config = dict(
    cond_dim=192,
    hidden_act='swiglu',
    optimizer='normuon',
    muon_scale='match_rms_adamw',
    adamw_lr_other_params=0.0021,
    epochs=13.7,
)
Rows from block 5 of a small image diffusion model, named by matrix and row number. Rows with one number belong to one neuron. Each number is 200 + 40 x the weight over its row's rms, rounded and kept within 0 to 999. All counts start at 0.
After each neuron's rows are labels from the 100 images, of 14976 (inputs lightly noised), where the neuron reaches its largest size: "strongest on" is what is common among them. Only what is clearly more common there than usual is listed. The data: analogue clock faces. In brackets: how many of the 100, against the usual share in percent.
# gate: MLP gate (model.blocks.5.mlp.gate.weight, 416x160), inputs 80-159
# fc1: MLP up (model.blocks.5.mlp.fc1.weight, 416x160), inputs 80-159
# fc2: MLP down (model.blocks.5.mlp.fc2.weight, 160x416, transposed), outputs 80-159

gate.80,265,217,151,182,263,156,232,153,216,204,218,197,227,189,268,182,209,261,225,193,178,207,179,240,185,154,181,219,178,219,278,153,191,223,222,189,165,183,191,221,240,253,200,228,293,206,231,234,184,241,281,155,177,205,182,194,170,252,230,213,212,241,151,205,177,230,195,262,195,211,193,150,192,259,269,190,208,198,278,272
fc1.80,202,199,135,216,124,184,235,180,247,211,174,163,207,173,217,160,225,236,229,133,294,288,186,202,200,124,236,210,248,188,198,232,230,272,189,180,192,171,155,266,228,180,179,228,224,133,122,237,284,220,233,195,202,188,248,237,189,212,220,241,273,139,122,211,137,147,174,249,212,160,234,150,193,209,219,218,177,168,202,252
fc2.80,250,234,167,227,148,176,204,180,173,261,168,169,151,240,217,163,108,282,183,148,161,192,211,183,190,174,194,194,193,148,226,224,204,214,197,187,210,233,200,114,245,236,284,243,199,241,176,208,207,234,216,188,170,211,225,162,267,245,204,190,131,160,238,183,173,246,190,189,223,206,243,191,201,193,167,214,237,282,230,227
strongest on: square case (100 vs 29.7); dark face (61 vs 34.9)

gate.278,190,187,182,125,243,150,275,164,244,217,223,186,232,200,146,241,123,214,257,253,170,225,201,242,203,221,255,228,199,188,150,233,220,168,262,225,215,213,167,217,271,179,252,169,164,168,239,205,221,174,161,170,112,185,213,176,120,192,223,203,157,221,138,234,187,215,222,209,221,235,146,217,249,206,178,217,198,177,190,217
fc1.278,149,194,133,297,154,240,177,284,152,207,222,186,209,186,252,147,198,208,162,205,203,116,252,181,247,125,154,210,163,153,234,175,204,281,181,251,215,183,204,168,211,218,117,234,244,184,186,233,102,183,269,204,255,248,177,176,214,176,231,189,228,179,177,190,119,182,181,127,219,245,210,164,269,221,121,142,223,271,134,230
fc2.278,310,223,172,121,130,187,193,194,247,188,228,186,151,199,220,229,145,246,138,198,113,198,155,209,178,192,136,170,205,164,194,137,209,99,162,182,172,163,281,155,208,224,199,141,198,181,179,170,160,237,143,242,122,241,219,166,207,198,203,240,239,183,204,233,212,210,206,261,186,188,198,158,204,148,201,200,120,191,164,192
strongest on: hour 6 (31 vs 8.1); minute hand past 7 (29 vs 8.1); hour 7 (29 vs 8.5); minutes: 35 to 39 (29 vs 8.1)

gate.339,100,264,179,223,187,219,145,243,258,227,265,202,166,116,216,162,201,210,177,210,189,203,118,167,158,147,228,186,219,193,154,231,198,265,262,160,178,190,204,255,242,214,200,186,219,237,183,196,175,133,230,199,178,188,175,159,258,228,277,223,291,137,253,153,140,187,151,200,212,204,189,206,182,199,230,211,196,257,228,242
fc1.339,245,196,187,198,167,199,194,140,174,156,202,167,204,201,155,216,146,124,190,193,213,184,212,170,184,177,162,252,277,192,190,225,223,164,144,242,260,165,196,151,153,174,253,120,87,168,155,188,173,242,173,244,178,207,233,229,193,173,164,209,124,153,215,231,231,185,178,210,175,242,132,243,229,218,169,163,156,195,174,179
fc2.339,303,189,249,163,145,132,171,167,174,187,245,166,217,161,202,174,215,184,169,215,168,153,216,222,194,234,143,155,261,183,277,188,209,182,245,229,231,225,190,235,240,220,222,141,152,199,217,258,187,257,245,159,250,118,165,137,171,258,124,191,173,202,215,253,234,146,116,135,213,263,153,238,259,215,265,215,182,189,178,200
strongest on: ticks (57 vs 25)

gate.189,193,177,217,187,215,183,185,206,275,200,174,216,147,219,227,226,149,265,223,278,181,154,181,254,240,249,213,183,81,225,226,200,161,256,216,213,125,233,229,173,188,200,127,141,249,185,164,130,250,212,234,139,240,166,214,158,156,188,180,193,143,246,179,218,165,197,262,230,215,238,226,190,163,258,229,254,222,229,238,250
fc1.189,156,190,115,225,233,167,184,166,200,223,232,154,191,186,229,136,185,185,228,262,200,188,242,239,184,129,225,218,182,140,234,175,190,266,212,188,237,283,157,142,191,204,148,199,209,195,160,228,190,142,186,145,202,166,237,245,220,196,195,208,248,252,172,233,124,173,251,212,214,216,231,211,168,163,214,238,220,240,235,252
fc2.189,199,212,216,216,251,123,191,235,239,180,223,203,202,212,166,247,201,188,213,172,177,201,204,183,204,183,222,269,226,230,212,207,233,258,205,174,196,198,215,240,159,144,174,226,254,170,250,173,162,118,235,120,199,254,196,306,249,163,223,197,227,131,159,226,118,191,182,206,247,189,194,225,181,180,266,95,254,215,147,200
strongest on: square case (100 vs 29.7)

gate.2,207,231,84,137,170,170,227,196,203,148,239,118,200,223,228,164,235,177,168,247,187,167,183,277,170,224,180,244,226,197,257,228,232,209,217,165,156,207,148,184,225,203,215,197,174,236,156,163,258,223,198,210,173,154,268,154,179,200,159,213,211,208,165,222,233,212,272,182,194,199,208,230,154,137,196,241,134,119,161,242
fc1.2,178,179,142,306,236,219,121,198,188,233,203,210,234,234,227,162,174,254,207,154,193,188,211,168,243,206,171,217,172,192,198,200,171,143,238,210,181,256,197,142,219,161,228,221,178,206,194,141,192,202,269,285,265,253,187,243,251,193,169,226,117,154,160,222,165,152,237,149,244,207,259,251,257,248,257,186,147,261,195,202
fc2.2,246,192,135,259,290,218,223,168,218,217,145,200,217,135,273,231,156,297,189,116,230,226,172,200,186,185,234,203,154,226,163,200,219,147,195,166,169,145,243,207,167,222,220,230,195,178,206,200,200,205,183,164,167,158,233,272,258,135,180,208,177,183,181,249,139,175,238,234,193,189,194,160,303,190,231,204,186,165,144,208
strongest on: square case (69 vs 29.7)

gate.299,193,235,219,203,230,186,236,177,167,213,192,271,227,123,195,177,147,147,246,202,238,211,204,203,183,243,162,246,101,231,206,180,213,177,223,194,165,167,202,209,252,206,217,175,174,218,182,165,199,188,171,232,260,240,147,195,180,218,223,205,276,206,240,203,145,274,272,171,198,185,245,212,130,250,248,142,207,271,208,160
fc1.299,205,238,199,156,263,206,186,218,244,256,208,221,242,195,140,203,230,198,225,183,135,183,256,178,167,243,193,205,265,135,183,209,215,201,200,264,225,212,271,210,146,212,201,191,209,136,232,185,200,182,257,102,164,170,159,157,193,257,175,188,146,197,161,181,219,116,79,172,187,255,132,210,222,199,218,192,206,134,183,172
fc2.299,217,258,214,130,244,224,230,207,266,233,186,225,144,111,157,161,190,171,243,225,271,219,246,199,150,195,182,202,311,226,177,180,224,297,156,268,179,180,249,217,144,160,196,145,214,195,164,169,166,209,151,254,181,273,218,147,228,167,179,245,147,167,184,160,192,153,79,205,216,218,199,196,193,176,252,215,246,242,228,210
strongest on: dots (97 vs 25.1)

gate.152,260,219,150,197,151,183,147,106,144,179,171,143,126,206,197,167,238,191,224,230,126,155,236,194,152,237,245,201,206,264,223,134,219,242,213,133,184,247,162,255,228,210,205,243,244,230,183,191,196,228,171,256,198,172,233,146,181,144,206,163,157,171,194,141,143,229,234,179,195,162,180,216,197,195,265,138,184,173,273,198
fc1.152,236,227,172,209,166,202,119,170,121,191,212,131,164,165,188,223,176,202,226,182,195,199,226,184,186,310,246,232,129,202,149,184,306,202,215,180,191,238,96,189,265,187,225,239,303,118,195,213,213,195,247,162,202,183,189,173,120,209,170,206,306,181,171,164,211,207,194,205,169,201,231,173,174,165,247,203,183,241,172,188
fc2.152,229,210,161,167,254,180,317,229,171,208,191,187,229,213,186,159,204,195,151,201,206,178,241,194,185,248,149,152,179,269,219,214,261,217,251,223,167,162,142,195,249,247,189,217,290,257,241,249,203,158,151,190,194,157,167,242,135,170,201,162,230,210,179,168,258,213,100,184,151,201,199,196,201,170,255,142,251,194,192,215
strongest on: dark face (64 vs 34.9); hour 2 (29 vs 8.3)

gate.171,140,211,185,210,212,149,196,181,220,165,222,222,281,241,190,199,196,282,202,153,323,191,174,224,246,198,195,185,276,131,198,179,211,186,177,179,100,129,235,146,244,217,218,247,214,194,183,176,132,231,225,187,227,179,204,294,215,155,189,215,197,253,209,167,243,220,212,251,224,232,174,192,231,192,76,151,189,173,216,225
fc1.171,206,206,129,230,176,224,225,169,211,186,234,195,209,190,178,240,213,186,277,212,147,140,255,226,249,187,146,228,265,306,135,210,188,177,129,205,216,222,180,236,164,238,223,229,187,135,143,273,245,182,189,229,183,268,203,202,222,136,213,183,232,139,246,124,161,209,187,155,211,217,151,204,113,162,218,226,246,217,131,225
fc2.171,241,178,282,213,284,197,194,221,267,208,225,206,203,119,153,166,157,206,235,149,248,178,192,175,161,220,183,178,190,187,114,236,207,183,236,172,165,189,149,141,209,178,265,207,185,194,202,202,193,208,188,91,203,229,161,240,190,214,202,221,164,249,219,168,214,184,155,176,214,193,128,186,56,228,218,269,191,218,222,250
strongest on: ticks (59 vs 25)

gate.308,210,145,278,145,201,207,241,165,261,185,162,210,284,216,177,224,254,200,157,155,246,174,193,217,216,252,221,165,148,181,215,202,130,177,195,192,190,276,165,158,232,212,180,171,141,222,240,246,135,218,202,270,211,174,151,216,214,190,175,195,190,225,158,187,205,247,192,237,219,189,257,222,215,207,289,245,206,214,242,223
fc1.308,261,220,211,210,171,168,119,237,190,185,143,244,214,148,216,199,289,234,193,241,205,282,253,228,220,90,170,225,129,154,156,280,198,183,218,255,122,176,193,226,205,223,219,154,167,163,212,214,196,155,223,162,224,219,146,221,236,199,216,162,218,207,250,126,184,163,184,247,166,198,178,130,221,206,111,170,156,177,210,205
fc2.308,183,252,142,220,160,144,194,103,211,246,161,205,133,179,237,227,235,192,249,166,141,150,216,222,232,154,216,135,173,168,186,260,278,127,166,171,184,190,175,180,180,243,207,117,177,265,199,220,205,247,181,316,156,125,237,255,221,177,242,159,246,188,210,196,233,197,193,169,180,212,178,182,222,145,155,142,256,196,235,119
strongest on: minute hand past 10 (62 vs 8.4); minutes: 50 to 54 (62 vs 8.4); hour 10 (29 vs 8.5)

gate.352,166,206,224,172,251,240,264,254,278,220,184,184,213,157,187,201,192,202,146,254,195,201,203,154,134,225,225,176,185,161,167,167,232,203,122,188,256,262,160,192,260,221,166,205,163,240,140,148,193,228,159,167,222,148,186,225,164,260,198,233,236,272,162,243,149,272,214,221,253,179,261,220,136,261,259,121,160,237,205,193
fc1.352,162,208,189,114,228,170,228,277,201,230,243,196,240,119,238,161,233,189,210,212,273,171,155,174,222,131,224,237,255,138,181,168,243,244,240,243,263,257,153,212,199,128,197,152,203,187,240,161,167,215,213,175,168,141,182,218,177,212,218,202,227,206,253,166,193,251,185,230,189,246,190,154,252,255,177,119,163,203,165,201
fc2.352,218,209,224,183,158,249,167,200,196,213,186,267,209,199,225,202,277,205,183,243,149,258,72,181,248,163,195,193,232,234,133,194,225,328,205,202,218,163,189,319,220,145,201,203,166,193,220,239,267,242,239,169,203,266,225,162,145,162,169,192,255,198,198,235,232,191,145,196,185,265,224,227,218,235,147,192,167,167,226,138
strongest on: dots (90 vs 25.1); dark face (66 vs 34.9)

gate.384,199,225,188,193,246,248,214,252,152,186,204,212,287,256,202,193,176,147,192,264,231,178,167,263,207,210,203,197,198,200,275,161,269,313,192,200,233,182,158,216,154,151,195,160,230,169,196,215,163,147,194,186,195,194,237,213,223,145,188,201,153,215,216,193,215,160,184,177,187,197,150,134,226,147,170,154,215,183,200,268
fc1.384,224,232,165,212,166,120,195,139,167,193,223,164,141,137,193,179,231,167,230,176,237,185,226,205,246,192,198,139,149,125,152,170,198,204,230,233,157,214,154,205,253,194,194,214,224,238,197,201,195,189,183,242,200,217,222,263,229,250,189,166,189,178,179,203,262,224,215,132,162,167,189,224,169,225,210,129,241,333,223,137
fc2.384,203,190,226,245,254,191,110,283,133,181,192,212,204,210,279,277,201,203,215,237,160,147,207,250,162,204,168,196,188,184,168,133,230,301,210,164,164,245,216,116,181,233,183,209,208,188,234,192,183,195,201,269,194,235,226,272,220,211,229,157,186,202,200,191,135,156,266,202,206,220,142,229,139,197,251,192,152,248,192,201
strongest on: minute hand past 10 (31 vs 8.4); minutes: 50 to 54 (31 vs 8.4)

gate.283,211,227,224,182,125,259,127,182,169,121,227,144,180,241,208,170,226,201,227,219,101,186,222,156,242,194,208,200,240,237,213,249,217,256,194,154,229,251,182,170,224,146,224,84,219,206,186,170,168,207,254,199,136,224,165,234,177,211,170,174,195,222,119,203,144,233,197,219,144,158,178,238,175,118,218,267,225,198,209,159
fc1.283,246,180,153,226,159,188,177,158,192,175,214,255,231,191,279,175,116,172,172,306,263,216,234,284,141,169,204,229,172,183,185,155,235,254,229,166,154,139,185,213,198,214,215,184,184,170,221,217,248,168,181,173,264,220,232,166,191,182,189,228,249,229,291,153,254,245,242,163,135,153,184,175,132,196,158,212,213,207,218,172
fc2.283,277,201,244,201,221,175,195,201,170,152,224,221,257,196,256,151,170,202,216,290,139,178,216,186,214,155,170,219,158,227,212,222,210,262,221,192,238,279,150,147,167,168,255,254,154,298,192,205,119,203,164,182,206,212,180,214,174,171,241,171,198,201,220,100,160,168,261,223,283,148,251,216,116,161,168,181,206,242,177,227
strongest on: minute hand past 10 (30 vs 8.4); minutes: 50 to 54 (30 vs 8.4)

gate.380,145,169,228,238,223,254,228,161,195,253,234,153,198,231,239,243,262,231,286,169,245,164,249,186,280,129,285,277,126,302,188,210,222,198,264,229,195,169,256,236,211,220,255,188,198,206,176,203,193,133,208,229,190,224,245,210,195,189,140,205,243,196,182,210,191,221,217,247,179,155,189,188,160,214,189,151,152,322,161,215
fc1.380,242,235,164,181,282,219,225,225,84,180,176,189,197,327,209,138,184,220,212,161,154,203,189,143,186,211,238,230,205,225,172,231,171,292,206,210,184,213,162,194,122,138,284,196,167,220,227,240,219,241,205,196,234,243,174,258,292,194,230,127,151,182,216,213,258,189,207,210,250,178,209,218,308,198,211,164,235,221,248,143
fc2.380,228,187,190,187,187,149,124,260,137,222,225,105,132,228,171,297,169,176,222,175,224,131,165,185,159,186,196,130,181,206,187,132,178,174,172,168,175,250,159,196,175,264,212,231,210,175,194,236,153,195,211,184,254,197,208,236,174,210,206,206,157,232,229,258,259,219,236,214,165,184,229,187,275,260,167,215,219,194,177,189
strongest on: minute hand past 10 (45 vs 8.4); minutes: 50 to 54 (45 vs 8.4)

gate.15,122,206,275,189,165,264,223,167,162,166,197,195,141,47,138,173,227,217,206,210,205,233,213,162,173,214,228,288,184,157,159,231,197,126,205,191,170,303,218,148,178,174,222,242,204,219,233,237,246,149,241,138,175,197,185,235,198,247,216,211,192,212,184,240,215,205,207,254,225,212,129,244,216,211,148,164,242,214,230,211
fc1.15,199,192,238,238,190,163,317,181,204,193,163,221,156,99,159,128,200,205,164,166,241,215,191,225,222,185,172,229,221,207,227,259,250,204,232,235,177,302,151,194,158,194,183,126,155,206,262,269,198,212,305,246,204,82,175,142,217,244,224,206,152,208,231,232,159,186,131,160,151,187,217,249,265,156,157,260,239,217,224,221
fc2.15,240,190,212,227,204,153,149,237,197,217,175,215,161,218,164,213,186,245,115,245,164,215,238,246,162,260,216,224,127,167,268,226,220,276,168,247,240,297,170,239,128,200,126,200,167,237,169,252,199,189,186,190,196,258,189,230,258,176,235,193,121,163,209,194,190,210,249,194,135,167,275,229,185,265,182,142,229,253,208,183
strongest on: dark face (97 vs 34.9)

gate.382,222,160,167,156,138,189,228,198,257,190,215,188,171,271,260,232,252,258,197,235,242,221,243,213,216,189,236,216,233,198,197,226,240,269,207,221,173,196,193,243,128,171,120,222,202,141,166,209,232,188,266,167,184,141,192,217,224,197,237,188,262,197,194,172,152,166,225,292,162,155,251,127,206,224,227,232,171,185,212,229
fc1.382,199,209,137,195,242,221,170,229,143,187,174,191,192,255,184,224,201,169,188,180,164,190,173,149,180,207,232,173,204,128,283,205,194,192,147,159,210,136,155,256,240,152,176,230,194,234,110,238,150,224,177,157,172,176,233,265,154,287,153,207,205,147,245,207,119,247,144,167,169,265,210,133,215,203,160,166,202,135,205,251
fc2.382,130,195,171,221,239,231,264,145,123,191,200,196,164,195,168,237,223,199,215,160,282,272,233,164,156,136,208,190,229,204,225,179,215,209,285,188,237,219,172,196,267,219,207,239,144,176,197,153,268,164,268,274,237,227,212,223,167,138,165,206,155,190,199,206,222,218,184,269,183,186,134,205,166,185,180,252,270,241,168,175
strongest on: square case (92 vs 29.7)

gate.367,182,139,145,240,270,214,224,196,243,256,219,192,245,269,256,199,119,173,238,195,163,208,197,201,140,230,157,232,202,283,244,245,233,237,264,219,228,230,232,209,215,198,188,93,172,161,135,189,173,227,184,194,227,254,125,239,236,212,206,237,266,239,158,131,201,222,171,190,158,222,226,152,159,152,176,215,250,197,170,203
fc1.367,182,204,208,178,267,141,276,180,151,210,247,233,205,78,209,121,146,154,216,219,203,173,271,213,184,209,216,201,155,160,240,157,236,157,213,186,216,189,218,156,233,255,247,258,199,200,220,151,207,237,197,215,183,124,151,228,193,176,220,175,223,178,188,258,184,237,201,245,200,232,246,253,177,277,256,188,218,252,202,250
fc2.367,198,141,181,169,132,97,201,232,195,283,156,136,190,195,169,225,210,133,149,183,193,251,216,144,155,206,152,223,223,236,215,189,205,193,192,174,229,177,181,189,231,230,217,220,201,168,174,141,223,122,161,246,216,305,274,199,188,311,228,148,192,218,198,173,188,226,217,236,285,205,238,190,141,158,216,224,179,170,216,167
strongest on: dark face (99 vs 34.9); minute hand past 10 (41 vs 8.4); minutes: 50 to 54 (41 vs 8.4); hour 10 (38 vs 8.5)

gate.311,206,159,217,226,183,204,184,308,176,203,242,206,152,186,204,180,219,253,201,241,197,153,199,197,258,218,117,182,209,216,244,276,230,163,183,234,155,186,236,257,211,288,229,133,153,286,195,261,249,130,188,190,158,164,230,168,213,207,117,166,236,236,225,163,234,222,247,216,164,274,148,131,139,169,180,191,185,213,163,180
fc1.311,134,143,119,175,219,256,217,190,147,193,203,199,245,143,180,183,123,209,171,235,144,83,231,256,189,174,111,209,158,267,248,241,143,157,149,235,175,206,134,225,197,165,161,184,208,213,173,221,247,146,192,188,145,166,213,173,213,236,182,155,212,148,274,245,171,252,210,191,152,250,142,147,141,202,194,196,236,228,182,227
fc2.311,175,189,205,179,172,208,214,174,154,172,199,183,227,261,210,208,225,187,245,181,244,285,212,266,246,181,235,180,150,194,260,162,186,171,247,186,153,190,151,150,228,99,233,228,232,171,211,139,272,152,186,207,201,145,236,154,281,165,186,216,161,164,182,261,248,199,153,177,178,155,206,263,185,176,158,172,127,225,159,225
strongest on: ticks (76 vs 25)

gate.107,210,253,258,135,204,181,191,154,279,228,212,198,163,172,243,191,162,190,175,244,244,165,233,221,249,121,263,174,161,162,196,211,244,217,206,203,304,225,211,204,238,209,178,167,167,178,249,252,122,257,208,220,167,171,178,52,235,259,248,164,249,232,158,189,202,288,184,227,202,198,131,198,226,131,176,171,197,221,155,222
fc1.107,184,228,231,193,261,291,205,197,220,193,187,191,233,175,210,218,133,103,197,221,196,207,204,242,161,194,278,252,262,171,146,204,177,179,199,249,293,126,239,185,252,203,207,138,188,226,225,210,224,225,169,191,270,194,266,180,107,229,205,145,230,267,203,197,218,203,130,276,189,192,243,209,157,261,130,222,252,240,169,208
fc2.107,147,163,214,226,204,281,272,223,206,238,193,192,241,281,261,157,141,247,186,175,197,288,201,221,260,134,168,206,195,245,145,220,184,138,187,179,116,187,213,172,276,151,219,225,188,149,170,225,175,183,209,131,239,159,161,211,215,154,218,205,230,259,212,203,153,251,234,222,181,226,202,184,187,221,177,223,163,230,150,209
strongest on: ticks (60 vs 25)

gate.231,237,168,169,197,149,217,256,167,227,211,167,236,258,182,252,236,182,154,189,200,180,217,205,299,186,227,200,135,170,191,160,186,174,188,227,207,255,262,203,147,218,200,218,192,223,197,226,200,215,146,166,106,146,171,185,183,213,265,184,210,210,240,211,172,263,189,296,167,145,274,204,248,226,194,212,152,265,132,230,286
fc1.231,115,168,212,149,190,260,173,162,208,179,208,178,236,162,278,245,208,201,217,175,162,189,181,118,252,197,192,152,201,167,247,185,250,204,162,163,178,143,268,153,198,204,65,184,206,148,180,209,262,207,168,235,221,199,189,265,184,191,133,122,202,130,156,198,161,160,194,230,199,164,271,188,168,248,221,190,246,201,160,101
fc2.231,210,217,204,104,213,230,260,310,217,186,166,158,116,169,184,203,174,178,111,164,193,181,205,101,168,180,205,189,190,223,160,150,223,170,212,203,191,188,220,197,184,178,224,188,194,213,200,241,184,245,211,177,191,260,165,210,174,158,172,193,222,143,184,223,218,199,165,161,196,137,285,233,147,219,262,173,249,200,209,190
strongest on: hour 6 (52 vs 8.1); minute hand past 6 (44 vs 8.4); minutes: 30 to 34 (44 vs 8.4); hour 5 (35 vs 8.3)

gate.17,161,198,232,187,116,189,247,240,224,220,172,145,291,149,169,122,87,216,239,219,260,124,217,236,171,240,203,196,162,232,230,203,135,193,257,230,147,228,164,175,291,184,204,241,171,173,201,294,235,244,288,187,186,218,207,223,193,211,197,175,231,132,254,203,192,242,220,151,195,239,279,230,304,203,194,196,170,221,158,189
fc1.17,198,222,186,263,318,153,173,167,183,211,176,219,108,220,297,252,259,167,213,187,152,265,221,130,249,177,183,220,217,181,166,156,236,240,175,139,245,203,154,159,161,219,126,155,221,246,212,110,169,140,171,237,184,197,158,193,167,177,175,203,164,273,123,232,171,163,118,246,212,166,131,147,165,263,232,163,213,264,260,228
fc2.17,242,187,167,186,279,201,181,222,224,178,208,194,243,177,257,133,327,160,122,177,251,157,214,225,117,167,271,73,283,249,102,167,217,207,214,208,211,199,183,240,133,221,174,178,193,189,181,252,84,182,223,137,231,204,191,153,174,222,192,232,216,248,194,221,205,215,147,197,207,154,154,278,87,252,204,229,180,151,256,204
strongest on: hour 6 (37 vs 8.1); minute hand past 5 (27 vs 8.1); minutes: 25 to 29 (27 vs 8.1)

gate.412,203,230,170,222,145,160,141,220,157,189,197,267,276,226,253,237,221,232,231,274,204,199,161,218,273,180,172,251,217,186,210,211,188,237,203,176,223,233,233,106,218,202,264,219,183,208,130,229,329,213,174,219,180,176,135,177,175,263,261,256,194,213,210,235,248,185,214,153,198,261,179,201,200,250,220,280,291,135,179,229
fc1.412,164,235,228,246,284,172,239,256,197,161,202,202,143,171,225,220,163,207,169,210,252,219,125,203,184,256,246,186,209,244,203,69,242,210,172,117,189,155,207,166,241,264,192,208,285,259,211,193,179,218,197,144,205,195,149,164,229,117,221,211,151,197,161,163,157,214,207,285,169,153,135,219,199,213,226,147,109,152,179,179
fc2.412,195,187,131,181,190,225,171,189,208,177,251,181,199,272,155,214,220,166,185,206,214,186,200,209,214,209,216,242,188,149,267,187,193,195,199,177,173,245,150,208,299,220,205,167,272,209,207,231,141,188,196,197,179,196,211,150,200,216,184,198,196,159,226,182,97,205,200,239,201,97,217,190,132,266,287,248,261,262,226,189
strongest on: square case (72 vs 29.7)

gate.31,193,232,208,195,243,266,224,247,178,185,249,254,207,180,195,156,210,291,243,164,269,230,218,272,205,193,172,171,211,181,192,229,190,234,195,222,202,211,231,180,185,218,194,213,215,171,155,179,176,248,154,182,226,198,233,143,285,127,265,160,292,191,284,206,160,192,190,214,218,176,228,191,242,223,179,267,226,172,138,190
fc1.31,221,123,123,220,158,107,199,176,180,261,136,112,201,171,263,246,174,188,141,177,149,201,105,164,167,198,228,192,177,244,156,224,257,196,230,176,240,192,144,206,241,198,228,222,189,191,173,203,240,170,255,230,228,142,227,270,165,201,292,217,154,195,90,196,209,212,177,197,123,205,188,185,222,202,195,227,173,165,191,202
fc2.31,223,206,277,151,255,236,165,238,204,129,305,234,185,226,176,155,172,220,230,250,270,120,196,229,212,246,173,228,193,200,218,255,204,232,201,225,224,283,213,179,161,158,206,150,160,316,186,226,241,182,200,192,220,135,256,224,203,211,222,195,190,199,186,122,255,220,238,197,167,128,222,163,190,192,243,195,230,246,270,189
strongest on: dots (55 vs 25.1)

gate.364,216,133,216,178,220,204,204,162,222,220,161,246,185,188,144,228,315,226,168,247,233,158,207,172,246,174,239,182,169,196,161,169,269,200,252,166,230,228,252,294,210,172,190,168,200,231,228,195,212,220,207,160,187,32,189,180,232,272,167,226,232,183,209,197,158,245,197,185,209,121,150,269,208,202,149,196,222,145,152,248
fc1.364,162,249,184,220,218,162,217,176,294,223,251,217,206,155,216,244,211,132,244,213,264,159,118,238,192,137,164,236,172,134,186,215,260,246,134,202,237,278,205,141,183,192,217,166,247,205,195,198,179,227,149,253,161,187,218,102,225,223,187,175,230,189,187,186,170,219,160,157,188,234,217,276,193,219,171,158,198,233,182,264
fc2.364,249,226,244,189,142,193,154,133,179,220,198,157,210,275,161,181,243,154,167,173,192,248,228,233,171,158,179,125,145,222,147,169,195,230,213,185,203,150,233,242,244,239,227,178,227,159,232,229,202,167,191,229,168,156,225,203,226,259,148,177,126,265,218,209,259,182,197,266,183,189,255,194,238,223,170,183,170,213,195,205
strongest on: minute hand past 10 (40 vs 8.4); minutes: 50 to 54 (40 vs 8.4); minute hand past 7 (37 vs 8.1); minutes: 35 to 39 (37 vs 8.1)

gate.252,192,163,273,215,161,158,275,206,117,211,182,170,174,143,204,164,243,208,176,184,158,151,196,250,211,202,202,154,185,191,203,244,127,125,148,252,195,291,137,137,180,202,280,262,175,163,191,185,217,257,181,209,115,222,239,211,199,198,144,153,168,186,255,217,199,192,144,258,196,305,232,135,260,151,248,177,259,175,157,163
fc1.252,213,197,216,196,199,224,248,239,203,186,206,152,215,201,171,195,158,208,193,183,274,182,179,241,223,268,205,207,188,262,168,185,153,166,182,172,219,200,159,244,235,196,226,236,201,192,203,78,171,257,153,141,150,225,246,202,214,205,236,166,176,258,182,170,209,182,230,274,201,164,179,202,283,121,223,188,155,237,223,178
fc2.252,178,139,179,256,223,238,184,172,179,195,186,195,188,153,212,282,236,166,203,246,183,177,154,238,171,266,203,250,171,212,197,202,140,114,317,184,180,202,171,158,234,175,228,214,122,243,209,238,156,206,202,213,243,125,138,215,210,216,231,184,207,190,224,228,187,192,267,138,168,227,154,255,291,163,243,200,164,209,162,194
strongest on: square case (75 vs 29.7)

gate.201,132,201,214,199,264,230,284,211,230,216,140,265,217,194,169,215,246,171,287,178,173,142,169,199,180,230,178,199,158,185,265,191,160,252,219,148,241,162,188,176,204,176,174,247,123,97,165,175,221,235,141,189,192,129,158,296,175,202,224,228,297,155,257,222,300,147,200,234,208,222,183,156,185,228,166,201,193,249,166,208
fc1.201,226,239,192,238,264,226,230,206,234,237,150,248,197,221,150,250,201,181,296,215,169,168,193,243,185,200,154,243,175,238,283,149,216,226,182,141,171,171,224,205,229,241,218,190,169,148,240,185,227,217,151,206,278,165,152,281,218,184,235,224,176,196,261,223,261,171,248,229,252,248,174,145,198,172,171,213,215,291,219,237
fc2.201,218,182,213,220,242,177,224,272,232,219,211,273,179,164,152,135,268,170,162,217,208,169,115,190,211,217,174,162,138,188,256,166,208,248,270,136,208,237,260,204,182,187,176,179,118,160,240,224,211,108,213,207,159,218,183,273,174,167,199,190,188,185,214,260,241,207,184,168,197,187,144,270,205,248,179,187,195,182,225,194
strongest on: dark face (64 vs 34.9)

gate.180,205,169,210,253,204,191,282,233,210,228,212,180,205,191,230,179,128,213,184,241,174,152,219,225,165,152,148,149,181,208,229,237,174,160,118,199,233,234,150,175,151,126,272,198,144,197,213,207,231,189,245,186,232,229,244,223,181,219,200,182,212,211,229,186,196,191,213,207,219,284,164,233,128,199,219,222,171,224,224,199
fc1.180,195,215,231,163,174,225,225,227,208,221,175,171,187,237,246,212,166,204,128,205,176,171,179,254,166,146,175,196,182,243,171,238,173,197,237,222,233,257,135,218,196,169,245,175,54,155,221,171,137,169,209,134,181,150,215,270,192,198,170,196,94,226,215,208,268,207,245,199,218,280,184,203,192,158,244,228,191,220,218,165
fc2.180,187,282,104,181,223,226,178,181,199,206,244,205,136,258,200,132,134,208,146,195,251,200,194,272,222,131,233,159,112,252,201,250,209,210,153,184,176,206,79,164,153,241,212,199,165,189,165,247,255,251,234,197,195,219,231,271,149,230,189,193,140,230,208,134,284,238,175,179,199,285,204,193,184,232,235,211,203,199,195,208
strongest on: hour 6 (31 vs 8.1); minute hand past 7 (26 vs 8.1); minutes: 35 to 39 (26 vs 8.1)